Weights of a small image captioner: 6.51M parameters, muon at rate 0.0034.
Rows from block 6 of the image encoder of a small image captioner, named by matrix and row number. Rows with one number belong to one neuron. Each number is 128 + 24 x the weight over its row's rms, rounded and kept within 0 to 255. All counts start at 0. Numbers have three digits each.
After each neuron's rows are labels from the 100 images, of 14848, where the neuron reaches its largest size: "top examples" is what is common among them; "peak on" is the class under the peak. Only what is clearly more common there than usual is listed. The data: made-up road signs on poles.
# u: gMLP up (value half) (encoder.blocks.6.mixer.u.weight, 384x256), inputs 0-255
# v: gMLP up (gate half) (encoder.blocks.6.mixer.v.weight, 384x256), inputs 0-255
# out: gMLP down (encoder.blocks.6.mixer.out.weight, 256x384, transposed), outputs 0-255

u.245:142128151163126155120099178121159132129108139208114112141134132118109154123172136137148178130152150102143137110119145147123107087083158134108128098111131101138152073169139147134159123115090141155100114153147142088155102121133141112099099121097058120157123125123157105107125104120124123097118162123161151126104110105132153115175144087133103143137122122138188125115152150116152099120104075118131114119189113061136101118143122097124127132137137117166080163126109100168187151105126146166081132125118107115130114110140125130148137122140169156135093125117127087132116130100166125159110121115169128120096140116135139133114178128135153130107118193122111129100121105106119129109131085119113106095152132113107124130163170124135153127152136085123173111122116129096116115143138102
v.245:163157109158141124112127155142097105145144126133087103099195129107122121131158114127120110123188132138132126096120103134127163114158112134100130121133144097113146120087127138089121140133148138128115107123122166107128066121153129125106073119117149134120115117120101126184181099125104140106105147140161141138167118134154159104062121140140152083138143132100105116096133092109115147111103168104139143129124147118136150176127187113095114108145112121087146135104115133116124072115103107157154128108135169101127110140138128096116135136117123143142079088162105119124085086088116196160130141133143097111091171147104129134144133122108145126142107125135117147117157143159089155123094149117138145141164131181100137172126136135108179146146099139100110149112125071151146145142114138
out.245:106101118107108157123165130145093117131131162129151108159134168097159126173105144162133154163090076079081114168123153138170104112060108120178089112114121138108157133164129095140104125142123103159126164146143105115083131121092123136148117148127119113121107151126113162152095124102165093119139148147107104116137101168109088111115113148189133148106093155110154147105107108114115174173134103130069124145108101144149140136094103151141120093124102133103149130120104140186124135133151132140144157126141096132129145155156079128074113124119097123154106126149127108135128137139061144153126111147115127120121108104166140135096134165136134149120122120122190113106124120135113104132120108104163118151172153165105117104150154135134131099114101117098092150140158120117120131144119120
top examples: purple face; brown rim
peak on: face

u.171:119103119142151143154139119122164143179143132091122112163146148134172127145112167138095105119171147157155119141042130120114149162086126144123156157159134099134100121133099127130114127124131128161134048124115127117107122152129109169137094133150131130117122124120158149093152198148097147108149167158128113136181165084129132100131083133173143119119113113181106105119093105123132139134134116089102146104106115135118154100117119178152132138129167112137098114129152109161172114132081120121138117108125116145101151102165131141091111123106136114120096144099136130134139101096136121098155137149108132147087131105144137072155121091127164118117142160111103133139129129165134152136112110109174129161114122096097124097125093116072145113149087122110122145122149155107089124092103120
v.171:146116114117130126123168097151129131124092127101181136101092150111120129144148157136100190163098115153135139129145146115119108088116092124157108156171104149152118100130127136146149106111148156169066119140094114135098117132168130135134158170122129123170127144166089094116116130139123128182140152111174123151091110133124131158125123136153132139131143110090135104092137118138108111153110115180104117149113141119140147132134137135133124112089136154158161129120195125161112145141164139141132140154148134164123117112131112131122133080125148136134168115095145114142127153163116128118157110109152141129113085139090130104114102107103162093150109114145085162119159102145112096143182111136107092085178121154138122109107113093150122153102139128101129076111070124162070132070149138
out.171:091113141173128149151132118120124116136119139106129111140104097104134104115111125089137138154112138116095098136116109129087125153171118088111153085103140184139116146123120155141131111087094146123096131160138111130127150126129143171138128092121107106123142159139150151104142158133115118076142136184171125134083099178112145188115131111115146136154083079129126140123132128128161153111135099147181120131141094147101151119129135153156083098106110155071162118124140159119145152151109136103161134120087107144139122149131147132102158145077148104143136138137098112161127127156106145130142115108104157144097101129087079166120125099190153122142160129123155103087121138097174086129111110111141164138135167134138180124124171138139148148140125091142080119133148115101083107125126118
top examples: purple face; red rim
peak on: face

u.198:134109085123152149161088137104102154162146128153111144100168150148145213170127130096122139150106155096147153150129096159127151114135149152111169125127157057150094146135147129151164173117101135133100140109148119110144181161145127117125138143095122111147115135104166096139088158104121133114107088124104165146128119109130128106146122101117117129100107119116098095152124161114104091125148130134105108152121149103132128141167155143144146129123145140146147098143164145138123101115109113144088118140130140122115122131104086100110113089143125098138098143107189117124148122134128161131145087142060139114137127117067117150127117133180127128146108147107091092150134140110141092105098182171107133129142105143123156108132141101099157124120113105182124116150087102168115105140160105
v.198:117146094145109167105113121135135092126095127125141129157111123155140125096117121169149124112111135095128116120184086148139138040133107094152112140139137080074137149117134156138110106160138148119125168093137130150162116154099176081143101127086133154116127156133072112135157161114091176116101144127112146118090124158143109160124134127118135138101159118140175124072125094126141109120118123133141195140119104165143086172102120168111135160138137141115079112077144121108122109142120146146118206130104148128137137107150165138132124139143128115134146128139123152128144129130120095202117154111141113130110105138131123147134092137139148134114146106148103125141146069108141148141107133131117144111160091140113140167160141123110175161147129112118152108118108098106149116092133104
out.198:091146142114139088102149135140128093128134114154150121117109153136125108112172091116157151145179137083145149134131105127141139152055160144159177152120142110106113137129106104176113138091132150183137062129100104158127176164158135138117123119105109162170139159102122102127150109102113116134071143144168162116129138106134130117076153097083129132115145121160128171118147112102146121096145139118120116116169148091123094137107137151132122141080135143105152151101106121125127093125156130111158151167101113158104150131129128125125126141146115147138128135176086157065153146175113136147128126162112126138114160126161122128122106137131142150167125106126143113168139114124112133132157116108124074114134150131130109089142120125169094118122096120118100150137114094097181089120099092
top examples: pentagon sign; hexagon sign
peak on: rim

u.60:128060125134107139152109130113115121116095117137112121108130137122113149158132086163139121121127107120126100094131165105099127098129117159152117103128107116122096127126062082087133149087128111128108118139143132123150114181156119068139144121162138117144125133132106120112133150170148098081123087123128125142155147148150090115125096074115124134139142177150137124166118163115132142109137119144131098146127133126118102146147140140110165119152162128158140091099117112160150143134086101188116131112165105136072143139088104140073126147122148141147152109138121061121162159118106132130151135108131139102180138110159154107160190142179125117099165170159137138132123146162164121137136121127108122132115161143130154133120131126115186096125111069136140166143133152155136122085109115
v.60:143102137163154142129143143096134102114118092117163120089149119133169154171120130117122133155134144134111087106144127141147106120140118142121093162078081144148130145146142116148115152144123111140120116111156135168121104117150124138149149130179122173181126107106153090120138124183129091100122126117098139140081174122143105143149092119123093144142114095162084155098098158121147133107130131065142140113109152109156118155126138129096164132120151190128128115132144104145131092142136119103119117110113149107122101097112131119110154101160099148164142158137149157110094172141078115095118116151146139147080116134142150178119114167186125160154109141091107147116115133114112105176134123147138156157106139092158166102146114099096142093076149180151104138123122128123148147097126117
out.60:109116108136143129166129147181141137086134133126142115114158173118131097078108132122106101145124156121103133127113123103149119150104104157123140130134111158114104095124169086182098123139132148112147139130140134131092127133114127145188135158109131107144138148107145094106190120118137123161112081139128166117118123136110143131150109133090116111081172094103105130157108128110105104114140114118122130101166118134107169144142118096120165121143132106123145124124146117144155130169136114088118126106146114184107125096117167127117130133124157122162125104158145151105139113172093132086088107092101112104113091142147133094149137168161094165097151108127155168179174093115155129171129098116168140151141106119135059147137154134079121141112149153157148128150127092137155136156073109
top examples: purple face; blue face
peak on: face

u.319:149127148123115136134108181089140105154128130125113130152074135125123136151151117106102119137128189176094119160078137110143106179125152145123103134088154129149142107143111145162149127115151147100132209143102146122128165093169106110123147156164115135125092108131160157080111105115141140132142116115104124181096073128123140114168132086166138129131107092117103105157124144079113142178138111122179115114126106109121116140132134103117153095072105129147143150135117102074128162095144118124128136111082122080127132171135167124164118128152131142145164134121131122077114141155122116153137121136147115100142121115128162132110112100126087190132113093087100134142125126154104156163163160100131120144128078126145109146099121141163121130130137108134155119142144137146109132136127099
v.319:127124122084118146128123160132126084129118119110137130148098088097110160097131110127101126127126174144146117099103169109120128105186114089144123095102126072116160130179110136113123151127100121144121164109107123158136128098135143122138153139074135168115139139114111113095138146126174126119111143134170156110151166111145117120102172151103122101141119151142134152129107113127134114105137163127126126113161140087089115152150111185109135146126103151110122155145123177116091128144113117119120117144126155118094121178129146146153133168142156158157179112137115114112108158142143107130135135126125159118153109158143130117090115194107132135144144142211118111082113097124141140144168110122114111159111127178068084122102118135151096117145144149175091103145123136104160121089150080
out.319:122108109139135120153132097115151148144162134188100132112142124140103112158160106120134083179158095094173123161149093139132129141118118118138157093113120135147103116133103120138128152090110104131117090119106123104131139130143131083116158159128143142108124125119138146123134117098121121139075120116131144158152141156106165120165153137170174104090143101132165095120126149152140115111095144117100118103095117161108131095162071141135179135102143132122120067145118138128130119130154136141145113123094093139159093119105122115121140113122172173108109137078120159119127121073164132160109135110211145169110133139147170175137133094093133143149087114124108131122104164097153097094144139147136126133139100088131126135122115185058109127107135144108099141140116112148154123127105134
top examples: teal face
peak on: face; symbol

u.52:125117166147109142148148122130092126141150093151106120115113104133128114148184120141181144138113183118148114113134108144133142114130148138153131116128157088137149136124085092122116119149119109138128129091172171142130111091123115114128176122130119154140121145084098113116170105159158104150145113116093134130154121117127132145105157146143177125117114105138114113143121148111156126120063154160134136111104103080142100098125215143142140118132159086129146121140181090095115073090120097115091134100142154125113154155099143090173116165069163168104127117118100145143153115146144121094125140173159150127131141137123124130137088160137119168140127110108143137126119118159169114088129099098143111154135113125157123117110095144159087093164134103098144152125143097108129166108132146
v.52:147146143096211157096163118110137085154140148111133171140093135117131114105133131114158135064175119124152078093143102128155140135120126137137103117124160110113123127123091136122110140128139079120161121097132151145108105123116147122172138120167184139150161150121143115150121117157117134126122136110111158112126115114119115121130150132114120129124116160111167119098115118151100152109161130152095114093142124111136139143131131120104115154171128160135091127087103132089107169107153147129141164147099111209162126071130127135120110101162082118141146132114120123145176129087151136124114120115126104149140123055116112160136136115140136102131132135128153092126162112136167136114132187123154118170119138161081169127167121123075122128119132098100083126123106112127115136176160131
out.52:097141093115127112145166114144127107153104114090132121123133106124093114097078157171086065173111172081123090112109121076130129133140108109091130078141082137156149139146156112156166119122125160120159128112144122126145087154142147085081135115143120098134156093112097140123131175168104154100107115130139133127107114126140150170150145116123126144133110144096144108138142143119139145162161103161128156148125153100084096144105131136100138119133143150098168083150080186120150159130163168123149148112090159107111123136126076147163136186150103110133134115113128116143109111120129136138149130129162127119161143125155103145123149129150127104142134131170203100127125131107150161149086115133134122126123120131103117125115110144146088076117123125102147116130119147134109144158167101
top examples: orange face
peak on: face

u.334:100132167112110090096143102142126148135124115119115125190116113112134115126120152139158140107103154117159137105185116116079125116151115138135120163126158120098144119145146122109132094159133109064137128130117162160113134163105098123143134103142085095121115142189098133123126144183156139157124134113114149119092129136093113131150176105121146114150124124170074130134124110157141097121087188072125100187111133101133110124094169100115145139135125105133117176088145157108103147173151141112148123165142139133134147142118152097110138133165142155078086135134136115126118144137151118119112157144134146108158131153162131121133143115128132127107125101180125115115114159139104104120148116145124120115157144181086067136130154177115151122129098111139127096148159122145128130127055131
v.334:158075121146091142084160136133097133137140131141095146120148081123161102129103114098117104175153135132118140142131089122134119163120089170070112106158143156112114101118121138120123152135141068128107123156089122078193140117133093138136124194147128130128122152086132150109165145151116116104121171118097155133115101121139121174131124119122142119085121159105119152111160126150136092133111101121119130168159102173173108147169157112089128119119126153127145113163127114100115144118140100107149149126121156077101137144135133127117152155097159109143148125137111109175107100125057127129135189104140140125109112164137109120151138150146128077090093156132148118151128088117138184118156135114101138145163116107105111153140149143114129150128095136116144150119152119152132135126140086
out.334:131115129130133104144127093107152134140121123120139085126109142140105085127165128173148096165126134138146122143104138102131096115110173155151083117123116134110132143113139091129160141109129147100146104097132149142103111061179119103108099136112130070100128130101109131131090108148106093153181112105112143125095131135153145124167131085092113140140114112087102179158127138100152092122142133159114133117146132120189099153165125135124142135131111114132101102134136127172145103161096164138138129128118128088129118129144145118144120170159140154122129158121142137085136113090093127168152110119151104124140137130113125114127156126149127103152108149142095140140104122122125160084142134095104113158102182123128204137144172142132152111098124183143118096169170121191112124122074160
top examples: pentagon sign; white face
peak on: face

u.297:125144128122104183153113117135139163114141176127140115157085125169151104164114139121145133122163168129173129138115126120126171101076123123104075101079137136163109159128143118123127117153117141149120117076166082131101135096148124119150111092134202188104123093142124064144118194192121157123163123115149112131092142147104114129110136137132130157135158129128151117107140137133101175098130107109163132093123117135134085138136154119167135113121095123133118108103097151130102159160135141163136146116144127138117145129145111110143110104170127105165126102120109136119147147139078117131138132118173124155133119155090103140081109100156082098107146117131104123134121105117109155140122105100085130095153111158135114107144116143114138128135100135085162103139158122140097136167151140
v.297:132134167137128134125100114102158149113108124100127124094114137160149119128129122185120091162147133173122141137123151131104106132136165135113110146112136157125104072164135147094145148135124122130086143114141143143138110102092169080162109085198129047110101113130099099133140116161157093176142114168128118133079138134082110118122130159155156146141095095090129120120150156093147120147167145111118165154161134145160117100145111103167133124124144142098129132095127162096139191099068167145120117105131142140097130131103116113156116151116158123096121112128123112129133094136177096139142161098126135139125105151089159118131112126127150112119135156137132166147129125097118129095115160117097124150160174167143096114128132133103154182129079105117109133142134134133126134112112154
out.297:122121136100110133148133127110125088100094121123130138147123149147103106173087142181168152108150135140170132178132132135134162106147147074123142122130164138164100121114143129146088132127135136063063089130157167099104108119090116149135129099140198102144116140127140100125104116153078135135144116132096147091117100137146135117159123117121116120181122135160114171124095147075108129129131145132111106133140114092166064102122119145159119145157144103167148147141097133172085141170172133162162172129093149102103119124138150149093155117141153143118103085140135101132110132136141124137145162137134103130129113152134144134128093106127081147096140128123145161107125155140155125102132130140086154135142085113125094122145103175130108087114107129147105132088128134117111139101139102
top examples: pentagon sign; struck through
peak on: backdrop

u.355:140150107134122159190121121126120139130116147155136103125127151133166152153109108113123140117093146130107137114126154135110142134155122139112118116170081115125135102183135123124152146123132079161181124124080097155120128092150122127107129127135138128177114141077162178107113126116145117106094095126111131140135159123161111128108078119158118137159162102146160173127143147084096107106098114129129126123132140135112124107107117133150123128144148155165142115135149152171126136141145090145098109148105127164162121121160129101129136116122162129094130092144133125121122109133137145106133083086143188185156130125116102087138138079103109090136172116061143113097132110146129132150090100108154149127124136121165103155129049127087127126095142153123103139157126166149182146113169105
v.355:148141111110102159125117114125108126133109133151175088134145147117119133143136082102127139135122134158158127097120123170156143134127098107150141124107125116124175156136130150139105115087122125152105148105145158123156137133116157091172062106140126139146110128133088124108135130102098128129129115105143115160144152144119134149124117167115084133145133092129181121143132165130152128091122164156140128100128125167138151156078123115152130119104150149186117140141149090192143120173099165140067120100092121152122106137134142128135121077115113109123124144163123140096118147114140117105093113123110109115084173098140118110147144097141109134138135147100130134169105109092070112123127141132141144109155197110158111165117142151135165158099124064136185099164086123114120137075135114
out.355:094153096099142123102152142125165143150146132127123101102135139108098103095134149148102115124148110097181144123120171140097139138117137124120125148161131157137084090092077166139153165106102113127083145147156128162138126114138150158113119136108126135110100102167117119158152155157119099119174136169116104150123105160101102097134100169086146120136110124131112078140124141072132165133121140120105131139162135129142132161161137156087159110133139066142095114138108101110137133143147140172084143146137160152113122120147096148112115119129109105142168152129114117127132123161137140091110114145101091131144123118108156102099128177146123109107117129177118147117142145145137119140087108092161132126143133124091110118187119160098155121169133106181179074138090096117105109100099110
top examples: purple face
peak on: face

u.63:137152088173076149108112098151119131140118148130185148150174140161129173124134145142116110156147120128147117128124133145174118148080127107075094183103097135093161159158136112160119148127130156117159142119100108137124134147130066116130121143141166115110095143143123134092131087092121137141108104163143107162126127169136132110129109142148099099117118108130077153113124097144135122165118177134112121141140152121145111122152136110163104121162147134124134135133213122106095112142127147136179132120109117151117103120122093154127116136108143151120110131132122125075140129125105098138106102142122124126114160121142148151138145134115156130113119072183103122081117063136127121137130145153130150110158107054124152153173088152145124125139113148164113116156112117112164148107089153
v.63:175122141158160090105127122155150134117150094136137114120144124116137143164114118168166132117119176088139078132144119139159086116164164140134090113175145139146116116138097108130163127178129141119108138079120110100113119118110134163113118145124129124117136099093111135091127169148131156079155147141185124096107119129131141152150098114140117102151144156115117138114118145136155088149090147139129150123122170128109089106129121125106138109142137107094079114141148167085148099109143147092120133124135175120123133094133131059117149097112106077120180097144122105147149097167120149133162111112074107085135155125150153109131115097120154074136157145123089117125133130147107090134129122131141118147122127093091119086136127149165149106154081149078113147124145100087123117120147101
out.63:118073114107108117119152094134155157151179167155091140186108151140153135136147161117139161156110131070105181146091130114141083101122104116135133137117114134130119090158091106128126084140114127089035172113143144146139134104139125120109131093136149134146163122092151115103109139101114180080128121147108135135148080185110160140099135134140131137134143124132130131095103151153160122112168093092129123133145101124113132188122141160110092087110136158139141170109158083130118145135121162128140127115122132130108111121131146100144122153121102078123090144154108078129127105125133125157113116107134137121136132147141153168149133130162112155165116117142132142135162124135159129133116126118152118121148093144141136120105148121088138125101137136089172154118166151120144113062124121
top examples: heart; drop
peak on: symbol

u.341:109121137120134128172081108126120135131122090137127149124142159134109087133124132154102135100107144118145122139090152101114151141118096093124139126131129093140133107153149117127107134134138100141113117130088153183179105192156154086164142167111144122140161117111126098126120146198160042111136146122155103148131132124112133120160125153133151092131109134119113155129145114133096113127101114149110106124117091128116114077133092167142130150127125115113152113132129144128143177120087117169097112114185117091139115088146154127104182129133141162132104170131154104128155141161164154123143151146151109160129130110125140169150146074124133128147089054134156165121131124107145155111104124121092098106177119149108130114110124124142165144120105090162114155155161152133104104158125109
v.341:115160082115162159156110100101157141127123116107093114104161138120145095132092127177132191133119113154141121140096124169142165111138163108140175111107135126097166083092106149098122104146105153126110171173098129142120135103099127105126148145157136120140115117168096109111111148131147130072122113116135171114131106077157111141114124102163071119136115102119107103100175120125138136121150198104103117122160140099138119095130081100100153126118115120123127106081134108132122126150115165122129144142084162087160105117160094139094137113140132127141110099127122130105130140100133126146119112134136152097132155158139114138117096135127155164159086147122138151098158155129134166172099091121130157144097133094107129090119153181130097165096142115157112150122106118141115125142157155
out.341:126123116135121153143139133108115144118118143088158124123130146149131107123092118130090153144104095138094102107114104123138093107133134135143121141110158141101141163147140121148164120098108111109140119137163136099118144048166153154145118151115126082131122162114095194121200161105120186130126112105132136097144093119122080134104124115123144134129132119145135104118133151078168111107123124143114130117070120150122119150122165101107137107071157100142145099114163154151111158122132169120203112110127096166124151146123122120158126167121149137104130071127101164122103140125138109163134125142092137131107136156155147099102126140118152100120163165102112127144142146122148121178099099152158170124174102139157116120143147107149150150102093131091164143082102128111138143113164116
top examples: orange face
peak on: face

u.12:119094112096094121158105094093141125103126142150138152108115106082128112155148150095115136078109124094111154149140107112136149126141088185146124159146135169156115130143160126096109142088108144114112140142090127128114114125123121082121108141151119135099125170147118104169083123129156125122190168117149133129141077134117135146112154141139126161137103154116145182092145129130142094097146169109114149107145141171112121125139130116150095122086153129126093127122122139150143105110120119090127129132090142101112148125160115129132145133136163122117130069117146139136117121171149116106159134128117101118133104178148134152123139100157099149110103200102114103147137137140119153112095145140163143071160134094159134104141118179172150135078218117108118145137140115167127122132113134
v.12:159145142139119135170135111114094165146165133124138132125116144116118096165143115127107134123104132163096173149135156102147129095163169141107097145142094142096133134141145129137157094140117123098126144101148148135165131125139065138102071115108146155133153112106119139100102105112142154128148112104196152117124087091144120117148117104166155106145127143136156125124117108167140063129066145158150130136135140132132172127118119124139147119109129113140094097113136125120152133128114119134143141130114185089120164122129143142126120136141120109120114114106140134138163137095081120126146123102153099121194135102165098131123144144154112171117149087118143116102127083111149065174163098108099112121066132110139097177108116151092096159162069121121119169114147096100137136117129127
out.12:150116098150146159117090139132117204124156145103152146093121133169128122100166109136112139101101171138144104135154122134119160134117099121127081077163135123138151138132133166157170135113060079152120119121138125115078111162120154105160131108094140107143146137127167130112116136095126130131113116149143135152137155118140134165160156178136117101167111166152154127119146168127113171124100120133098111113150179128131138087153130129131113142152151132148121107108140094125142179110110132182145093100129090140117111110085127157145116158152113156131134167058113140100146144137144142140054122111105151107134116117091084109126122125158079115123142101123102105113110123120086140112104134121149111154111119145127138111117114134137117136088100122135134143129071100104128098169142135
top examples: teal face
peak on: face

u.329:179126124133168129121096157090116152123121131142105106147111104126146131133127128113133186103111142163088145148096125102132121088144093111121137165144127113123158116088160109169124092147139137115165144146112141114138154147113122120117082153161106156087122128074127122149085196124120124138146145139129121130081115151080172077128093110137121148099133110128151119125122122136068130114155136146132164095145082144086114120091144118136108132095134118106094128112139111159106135124099078149110138133109103118120164109130109143145127098193128163142101140122161107153092101161137153099125125143128170127097173147150158086140151124116140148102144128113099176098102116128143134109143125161113146130147120160109128127155131158118163083061146112137178118133115144128100126096109152
v.329:145187156108111119134120117094136163147120150108139133121124130110120163076130104168155112140100117128099177154147100091116146109099147117117111147117111122142146129138104095175122108134145112135144105132107144071121145133147090157082080098099115085114151144146171151134144101146112146153176094140144130157133106116128120185153164116130134154109163145107083140127115109065120154116170121122103139124101152122135125142175135117101104093167124071152131100103113153122148160147100125109081114125140097102127127148100159088121137143122107119145134142129121144132110073196103181140111122166104142150147113142133151122147150133105108123176074138145133085115145126130101109141127104106110121123106103110119136108139107138135147145110121112134157070113168132139156142101157118
out.329:082052131154120128150120113136133102125105136089228134118157143113127119121117114111122128139134149097125109069196116163153086079101131111092139148150138145128138090157109105092124153121142122111122116131108125105125142109150094126123117109104132132131121077135133144140098126165182099147148129132120110138146110109182152124084098146133134131189177122148095152121134141120157099147110111117148118122150155131135126141146130107170150127135156151132133127128130138115088127145166143148103115101192136168114147127120124117154137127133102177133136119103110131157135141096124112150114133111137091123117093129074134099124093118100109143144132172143140099145113127167157132127141136135137118121151058121123167086128129130160101155139171097171122161150142121148135160143147121
top examples: teal face
peak on: face; symbol

u.111:135107087130144092090116115128164112144107120160169116120117125180124131141142104133125092106118129090102145146123147120109137145138143120175121119119142156124154097106079155135120135135141134116108147099077074119162135099109148108102126131118117132166111158152157179122126133162122112162095137127110100108134139142125146119143167134157173137165145094128092106095130159149195077102141138134100148113130145089102159141133124125095137117164144151113114186144133120106088112144135133126124106136173083142133147108167118145137129135112169116153104150137119158114096153164121120116104129109146118197099127121157136160107144127075154118120113112155152126064076107131097163127142103121148099121104143128149110117150133125157158117126145133095174102148144109152171138071128143
v.111:175129125107181093126108154170136101118145198111135097090095131161124188149180113155168149075149159140102114145138136132140101160140167178129143120153109138094112152126158141112133102120111135172109095136145129131134217115154142102167090150145114153155126152140177138120147116113103144125164133115124132087137102113095099138104129124125127138085098080105114128071128151148096091110128135075145131114147159108150130145156117163127134147150094102164105141112110134127129092124149155156142119122139116135068145122134117106130115109146109132126118147118097144087140135106164109122109106130128137126109146151120135109142100120112158130103143127147137127127147151135142088147156099093124155114111127105108168114106113106161129114141132132095113114111144147122066084108117144
out.111:134091128137126134126105129136129104129115130179138108132136148133137111119138117102124125138134123149137125133142074129118148115159156129168126125116133129168107120115136127150118163105115129117187125101118151100153098114106071157168142092145168148111148137083089163135105092139101119167094109115163113132122116136078152115139112085122173158080132128156130153110155155109106088150124146114148129162140117124138206116102152116186136147125134155148125129117103110155093121116141127107115166119172162096109111153127105104091068182139131131161146127134128112113143113142124118154124113128115151135107135098134136136161150082101094135125129116095136089117197131145106139133183116124111099117163151095147071086159146152164134106118081105143123145109135098135152116146085129
top examples: heart
peak on: symbol

u.367:135152134107075164092158119129164139118125106139117148105159140108151150143088174145125132147154170128115131068165083139150126118110122152139148107143116121101092116101122130133156122102172139132130165166110134116165159141146153117071155124133111157090116160151164127098092131158097131096144102143149116114165149140122133153144129134146136172097143073147169153099104125116115089091120090129117106149150125106123181109171132080110120101163132106168124163155156099125095104140109108113155129144144128142128112130151119116134101124108116122147119177148111136147141138107119117139134096102120129156092133111087104100153134108194136097126129161109129100093121093107127134130120101129107112151118087126132126084134122115122086167098095172132142141129178176128141144099124160
v.367:149171162137132124154109129106200138155125135131186134131135124113089176108132059135113121117072148138157104101102115082146122100125080151099103112123140113117132166165127168132141134133160147138132055131150144131094114096081095113131079134136104133121099139144137102156131109128146147095135126159157123134090167141094067147085123136150116123123126144134144150096098112112133106155104103114118158108121109182123126117122087119124127095182110147157159124110165156161105143132130137123155140097115110167147138121143107126116113139145079149150120148132107130112126142094132147113098119183117131131142159141145121109140078151138078140142125144149151129145150156128141123118110103156146093115110124189100115099119101125131139165119160155120105167112125113125108160119120121
out.367:111124108186100134132118127134134159148094137141099115091135146111097151159160143125165096084156151092115137123129116094138120132116137123109165100096094124152106111129122125142101121141136104129114114115157115144124167113179154108140131161107158151090121108152130109077146107127175172154144159144142149093104115146111150138090124135210100089096124122110138112167108091138103149112132154120107161102091137164105161111157165100128098106151131137110110147112109119111132107154101134125102102163134095093162108130094111179156112148164164110141141107125119145127149119130140114155124119095115148148148155090136122122162143159157137119108149128119156154110099148128115078093072090113119127101119167143150127092125149117142167115114132205144130155119098120128116163114133154
top examples: purple face; bar
peak on: face; symbol

u.242:116101106110116168152129132126139135142084158091108093101120130114157112131138062146115112173093126141097166150107152111165142139141128133116134097146128193130166085110112108143116170092159117108115093138107088139160137159101115120094119165152120117135157110163100147126132136115163115142118138142107130145150075171115104159099115129135116081131150142168123174126147111088116135065159088131136136167097150107141098133098134163129136136121130155113120174147136151139155160165154129148103129163114132133103145091110156092133135130145158133096169138103130139097154135157061132160132113116132164147166129120131116123125119172122092144140128099144162093086122132117143114141165112141098135164133108116108111108133142132153142119101132095120082111152131178157137107111096134
v.242:125139177096082123122157134132133111118153101147134116145117124132110114132089146134163162163117123185084127155111164142132143110131120139099137156128153116184112109092124150155138116179137100180139123122144105122134076120141124157119158124125141124151129144068062132159134119113174102145133160131157148116113114144087110148138139143138118126075134184126114087150105076085105143137120152141136148152140112126155127118138156085121124098146154120120090134099126123142185100155148132105161129159139129122116142141131084162137156090165150116161127143120142114111150129125136181097107118107131134128135116165120119135144119117144108155099159136117104074150074094121114093128109130105163136132103144128161116147125124111159128141107136100147122082096109125063126069102122143
out.242:147144066121122127138143138110120129125136110149096135151120123103131155129142128141168090130099102147113138129088158134121082157110109124132115153120166147113092163113122103175126131155102119131146134102109124119173119117126116120173123160130104103122131108101138109146147122118088144119154098149117095171155152130127175088101135067113141138140150157169098130141100141140126137161125171130155127089101118128152129146138130121113115114132138100147183128135206131129117118125139088137152135130110101120132152129158146091098102106104070165134128138118157091120108122128114112128148092114087166123134133108102121159167185058146124094152103131134104156080109092137124072175128161109142135179122143110094127152140124189106120117133136117155170125093160144145138136133126126
top examples: heart; white face; drop
peak on: symbol